config = dict(
    method='simmim',
    kernel_size=3,
    avg_pool_shortcut=False,
    precondition_frequency=25,
    adamw_lr_other_params=0.0011,
    epochs=8.8,
    warmup_steps=100,
)
Rows from block 5, named by matrix and row number. Rows with one number belong to one channel. Each number is 500 + 25 x the weight over its row's rms, rounded and kept within 0 to 999. All counts start at 0. Numbers have three digits each.
# convs0: first 3x3 conv (model.blocks.5.convs.0.weight, 288x288x3x3), inputs 84-95, a 3x3 kernel for each
# convs1: second 3x3 conv (model.blocks.5.convs.1.weight, 288x288x3x3, transposed), outputs 84-95, a 3x3 kernel for each
convs0.1:465410465466418486524449496501504522469507445534471497528483525500510488478488474504500499524498506487488520495485532505514499519499517525504504504496501521507500491517521460534527451476490484540515561468496496504484481486537496509495489520514478514485557489494465516496503470504431489494503539528538529536482465512466497524
convs0.2:527540452507537517496547503493552498488470514555493501512488501476503540518455515511513528494519480501469466510507464521554535451475510475505513488493505496508513440459525502522514491558521501471456492488523569505504469500491486511470475479485498560511489493486552491490516506499484499505507493492504496506501491490494506491
convs0.3:484525487489507516507495440546471496498501497454521506548478536494516476495497506536529486465435496513548501519466492523460514471486507457516495507512477523465512508495546524537527498477489523443501472509526519505484518488492509541498501512510489521553513494483495478525524437524488507461508499544501483487518530469534505495
convs0.4:535489471508529586478502543484463513507450460492530481449515472535477556484521497460504461497515533529489463521517468517512507505513452514463468516505465478515461502516499471502523496470514547523514494490468506482506506542480488478499490487497489483536514535542458518505498534509491500531500497459469522518532516481500475479
convs0.5:477534507494498520510446511460527500498507428471494530487541536461515512501527494497490526466521488454491469458520486473502499529507501506532468481507462516505514461496497521479502487516504461507509510474492484514530477534492504487511520519486493516515454490513526495520520492503499545500479526542511479470530503488498553514
convs0.6:484473479487496457486483510474519498514494484474527508517537476532476557463482538486496530477502473494536529485552490528475475516495527493510495485492526480529500488476474488485542493510444493514537521495478537467496469501479484509509500503495548506511554484495485488489495469485481532498472483485510466478515454479506494475
convs0.7:500489492503495463515531491511496470470509474505436493549480480523504524534499505530490484539510466492526517498494493481516529488509463518533504494480515477534507543532462478492512518499455518523531490499478514513471502469479507497484480513464516491446490481525535532539444522467500484511488484481519497496519509503496495455
convs0.8:524490545539509564484478460454445531508493496512486555473488478490510507509504496495443504481504519491470510544514469483502497461517508536543492515519506516495481480465512510513496488471483492549475499515519493513477498468476466471522488502541482535510500524480501531558542538468495500497538514504530495496503495484480488522
convs0.9:548474553543558546518523521496532486497510485497507516470557467534520520511555485515489509481460496490496478533488490482501491481502528452521478482500480509542510500499515498491494490520506506524476479494494500466489530520472515511484518484482495506488496525508489516511537406561494439505516527495526470531520464546515488541
convs0.10:479521502481505498545476507489515467497510500461498508516445532475483505507511549492494487493512504468508500511488466528494504494505496522503541494500499499494519525506496416530523451542508478511489524496503503469542508525524515484468521475474516479505479524480501509523440519451488486486527535469523502489495516508485514522
convs0.11:514483497517503455510503521443500488477517510523499512474494525529451524496470500491502486486484465489511555494488495504493508502461516501505467528523481475457506485539471480507506507489504510479496491494523481530521494500458511482485451470508483506513450485521482477513499518487541554510503489491490517479485529557458505501
convs0.12:547530517515530439524506454472528498505490504508477502480561439541502578532533518509478478471501492515508529490514478562516523517535543494504463481495494515515436487536489463438506504476512482504503490530531508507531514534550505496497503463501499480518472546555546509450511495477535493518501512540487507488506498447492495502
convs0.13:508510512448495502500506491479505527482557499504467509513524502493495512542500506497492481486458478478508485511516518497487506489481495488493476485479502470513479517493484504520476496498469485483460483514527500479530517519510452466485463478516471467518521520504467503504499462455474518460469495517517551451518498459559497486
convs0.14:471499490473492494509467459502496511530488473515498480505415486476541510506543518472543484484477506490475513509495536500487491499497495445467479483486535528496483479495493504475481482494524526454488532484480522522482543481567479483498534498481491510506495520454476484449483542546439516523518492506514482482517513509479563488
convs0.15:480457513480548478543515477536489499522511533510480522550504471524518474478442492526515476507557482481513485473505512523468499477473462476478474536491490481514428533489499472497456543527476504545485495485485492535534502483495501514491459495498544492544499510488506505480530495496526500484478526519474479512520518481476452514
convs0.16:497469492529490566487480519506495486487519532518491488540453450479503457477491510507487442478521519502495528497507462504506472487534477490522506515499456498506485519443413498507527478493529506485454526558506495496502509501530492480508472529487514500504471535495466473479493440570546534488503507501490474539523467542471492521
convs0.17:485473466525516489503487463500487553476495506479526481441598449520467522472486591444487513491511495530498479511494496504508529495445502534530489485558523478556536476464549495523515473483496501483559501496493532510466487511470483483491508484520498535534483501492503509504508472464510494469495497482473477490506461490507465494
convs0.18:536484495509519529512509483495484485516470500507500496519523538535472479518527492510525508489510509471501504461484517520519504562467489535488499494525442530511495483536490515459503568494501560495491514513468452492530495483500489489508531569509512474512532514515536455491554547511521533505530488498503472480463510484444469501
convs0.19:449515485476519513474504513530498524558505450499483474493499485481493480471507476450519504510527499507473504476454519533449493477481487485484503508535484534530563498552499492493506481463507474500528517502492489452471529467529511492498531499493538472527496536486532508495474521504516501518536439484505514488478512495527486475
convs0.20:500480478461478488463458457514479505514507542483532457540562480442569508514498497514481513486485494536469506472477479514548512479505509504513526477508518486488461496509511464444443505422513538525533505512514514541514510502542496487494488480510490527525467489497533487484511467535502473491473506526508488501483472445530506519
convs0.21:532486504553523505499487437451524507437491503510520474482484473484497466490451525505489483477513518449516527528500494513508508484507509516536467491461476500490462435529489503511517511500480472516493507482474516474503539519529494456475455518433508475481504492491514505521536521510558509502460472510495494553473482506494520534
convs0.22:488474470516478450518521520503485512548451510507507516485497491498482487492473468514477531531550459516488462506476525485503489513502480484487507453495512507479506507486501513533467496511506518518507515502489507512520496521528511542486525529494513479515488526488533492482469525530486510505508517454520485529474526572512501508
convs0.23:480529479498546480500490481463516502499470487568476489481472521461503487471510481518507499504529509484497489520496489550511486466502520518453502524526461517516476528534529469529495499473472479500490499579464491508515492485512490509477498491509510498494460527478541477525489523482472501477516545512493472505539514486456508484
convs0.24:519434444486437455512426490468500465472458477522489511493538505501502537475523503553495506521516533467563501508500505492461508450499488466525490489517502512500498528503500509490509478523497490480550483499497552498476515507476547486508506510516475512524499526486473550501523520524534499506508512485471495504497469480511477487
convs0.25:467469495522531479479479508536487473451494511451514532504511493455491538507507485494505510476442472528507493517506467535519538500492513518518446452499518499476510543513521476479494551582497466494505532501508518441525511510511493510470450504532487527532477497510499487444474492530520493465476495477541496499482495503499466518
convs0.26:467516519447515553498513557486507564500441585446492471468496497492500483504502474508550518460497450513525467479483491513501555470509499554499477519530487519499520536471510511523541512558550485522447464516479506540548502500511490501522479522502480472477481476529506518473469513527524521477492532536530494467476473553499509563
convs0.27:473494499472513509452479511529518556493462501483504499440518505500502501525496502518489488526484475513473516535514522515533502444529505488502499498522510468526491500507530490473495480510507489516512471562495529476534471475465508523477514498511487503476471516524471520547492495544497515510538508521515480490506533515497499489
convs0.28:491483460490506484536506498487516511446516497455553479504508504485490488497484503501513468426500486464502526508489535471522491489521475502469497486489471496497466491519499495497508529490463489486501487495496493486479484467513499518501470500518467489501475540479510461496487561524506498520503490494530474482528514511497534487
convs0.29:484527459483445518529526512507473507517492492459500475475510471504533520490491478539532488526521513486498468507525509485499500482472471524526515494500494507518523532507480549611478375332430479503452484493491459504524521506497512482524515519490506509518511500489515528492445418468507526552499509486494485523534509482512509473
convs1.1:457501427479464407485488479542514497508513465503474495513497518519498498513484482490493501490486477507507493502464480485514526504482508496503479468500496530525441522490474479470505506514506497462475503502461496485514539458477482478484503504486511478508498519464476508499467479481498536500519499472513533507544521488469456482
convs1.2:497474513484486520474498445503512509490490435494463462506535525492506491524496476505512500504484470491510540475550523527508536526493493457464475493487490510499499511521484469455498437494481518518472497500490495524510515524517505494509490502473512531473509502507485502470510527509452521521500496475543526534496515469463502503
convs1.3:504516498512482492474494534480506541529490494510521513538503492485462507478505428541482465490529541533445491509505505554490467506522494485547451477523472494509525476494517502479463446499514494523468493533507529523473488520517472503521506485492479474523514511458497496497470516474491476495466501501455521465464501520515510515
convs1.4:479475523489480450535509493503496496508485512527515543495476523473487469493503489512512492498517540491531511505507468501481518525468493523488502527499494481499469517545493479515510548450474506504483518518497495477481505481493487518519534512479511494515501533518475498500509513475513477486526526521516531511496510466468534520
convs1.5:520532511535518507495482514509491488525497512473478512490486476493510590452487483536499513507495522512505484509496498498514529512535519515471515526501510521513504470542538533514562452457470499476524518494480513525542491483486511543503484486562490494528511494557508468496473419498549515502446485481511494505499522471480531510
convs1.6:498527521515545484484505488502484519483478496513536519492548492506485451515481484475465468522493483492475504500517468496522507513503515511526490514561514521486553520488480534545566492512477516526476504490477494474479509576569501510507533486505479483510508514458493534478512472489525500478493538526517487486521495474499517500
convs1.7:511499486523463463530535526485502454513471563543508462490514491535511455551506482489461515491557443511507492471530501489527494520465506474508497447501486521476514526532504479506531470513461495479500514503493494465493525472530469519487509537519506500473496511496487464510492502489498490467550489567482462457496507472529493517
convs1.8:529488506463490463481513494442508498533497513503513509457479451474490482491484495493495475524482486505541472506490498504530502484511511539512476466496508493478492509506471513495517504503481466507492491481462504511541458517506473507484500475503471527480527515488497489504513400473491517502538473480500483520495497479513492472
convs1.9:499480438450440475473469471491490487503480480484500530506455510482438516491484518537518508485540510453512501476494507510469497512501498503516476523517497461510512487548542474513510482452486516535514510498498533509499545470479536464488521497528504500508470541486507482504522469495491538511488515484448539477442524505461545458
convs1.10:494501486472477501496483492511490515507486470501490486471467474497512513512499502495515546499451514501492481482509456490477492557482481482495488521501512499522483499481535492484553505531497498502516507496506516494520515478509526475531510483524496484565489501504509506462508491506491526517532508516485512478501501534546536477
convs1.11:486511505478467475448499481487495509508525523510497533487499486446526475487496490465473521515512451523529490497480491477507468505492498518482518502496508490492509513492512483453533488528528515498470512536522504495511500441556474461509505491454496506463461493546474523513465533521507480446517502489500492516494497449514499463
convs1.12:511511492492508500500477503480492490476495480494472519449500503446507477555462521504487527492494528491524488483437505484519485504520486481506496524495517492507537507509506519486496498478462499500492442468513517500530511494492495475469503482520536503451495510514489516512472456514529478473514465505479487489489443482530473483
convs1.13:491498552490502514565507534493526498509517532450497499490522474482519501476504513505489475517508527498467503498521525504484502500472516549489505526491550497494487514546489535518499491505463486547469448496493504502513488513494491492525486492454517490497487463493507540498471507486505482491545520478488525457544487499507434542
convs1.14:539473510514514485554517522508493489504467476477491503484433510497494507509516505538506509486527516528515499511472481495499487480514497522471491469516543516485474499513511511516507469444492512487489506502468495499527483539480472521512473468535517539490504494474492516485491568522488503530446468525533509490518483526525507479
convs1.15:501445452523484448488458491478521507508464488484483503509509511502512465487476497544481508550484490506501522524531495483513490513459527510448504452519481512449533515529519505463502524493463462512524526517537502486506446494561526459493461545490525506499477481484506509500491498462466457459459525523483535519501490474497516475
convs1.16:497480538504531496505462520499495502453483477512530503492479486550504537494476521517523517435463540523493509511483485506491457498487512503500501515460477454524509542502459529493458431479526488488488516477463497493500476494469500502530514488502506488508543469518519486472487487494471484493484502503499489475510496491504547505
convs1.17:478523510514511493502531504492520505519523465499522524464507490503500491491475535515484509504474493488457544484494492498502470515434528501473469484489505501509501512495537509458515479553485491465496493485511509527517521498517498551475517529489517479490486503507502489500511451490472487504520500475492538457493496481524444504
convs1.18:502503441485501438484472429520492509487506523481484533495505473485502489461469515510445549494492507471523487495509489496514492506511502552497469550491476524501489472515441579527484475462522499525530528513496521521479471488507511493510506514563505503478473493454493528467474497473515482479469455475522475537505491526503492497
convs1.19:500469504473526537475508521496480492501470490480505466470536496539489462548466456470489507464498503497473495539512504539533491485549517500503474514463456503532534512468494466517527541480482513521531502496524485530544491512504508500462505519475494453462545461510479523458512488482461498506497498486547488464490483474511508455
convs1.20:445452486467434514498491469522493508480516492520539525507520514505508538483490499499471495532505533510538487512498553514515537528524513477527521473500470462490528507469503530517486579522492492545526492492528498482489506497524494482494461490494496477487466514516480515503504453484471502481463526515545493446589518511496502495
convs1.21:537479428517486468474501467499489495534530493518467518502513525504512508455532530497500515514498496505510490508496524520456513504483512533516495485461521482461485476482502524508525445508510500493510505497527525464511533511493505497468503520436474473509503511498505475514509491484558534504513528557530497474497515519539480508
convs1.22:489502404501490418488522449531497509516469460509508470501520491470459544503496537505483500476454450498459514518470483497467521474499482516551498503519534506490508523492500499509520471498461488484473471490465499486491545513481540491484492447528532506515513490493494509503517462488458519566499522521488476508451503555480526476
convs1.23:510485495519452504510464486493519474518482517519502502519474531528486535462537522502506528519471470469464536479523515516474493482503484501535501472478486506512479511497496471522507508427439510496485524480462519510532488525503468507530480477498471523500497478528495508503466465522450476495552449539505448526512486495499484513
convs1.24:447478480446442483496453480495478507519498495529506460537487489504502475526497494512432509501507516501500495488496542518486492531512469496501491508487489494492509532537492478530481502476461495507518506558513480576537492497507498505496500509488528497509491465541484467512526506475512473525483481514518444485523497494537473509
convs1.25:520537485513472479501498473490528480501491555516516481523512464472533542494500505489502469512536533486522491512497507521499512491496509509508510499491479491523488466515604525449483526535500475499526481497490510487500482468529503505494489483480508476495490481520469480486450441461509515480521490529509484531475504527493477463
convs1.26:420507547454538547472524588520496500467526484435477474484478497519517497492484501494477491500486508437449499501481508504506512493498484540488534493507547497503493506481475518436541513535490513483518511531504489518523531505533497497527473512474504477473484513497519501508467487515520512470460487498473475524479498494533535551
convs1.27:518490556500473518526490530495459522474553445468492511493540488524461521502499528509477502491501491518459462465482532485507496494477506478472522474500536524463498503497545508544546463495480486507491525470528549473535491521486502483505531480487480516509479490477507517513469493508512479500479474503489469475503516513500518484
convs1.28:465536485527491492489473487492458514484507529517466550481510499506505567513458454495496515519458537501513528537482457479477490493539472505554479493488476487492493450546519485491474526490472510504501480460514506493524466488519508465450530495514478538497517497492499480494515479548513546492514504491497461493486537511515548482
convs1.29:479477493468492532532479507509493462509498505496490501488504465512549576515456479519447504508506505502445528495490541513472508526502489496504477443482475487458504487602599523409457498564511515516540520507531500461503500508501504513515523473508514477475503528483493503495529469489459442478543553516520472508546498441477531450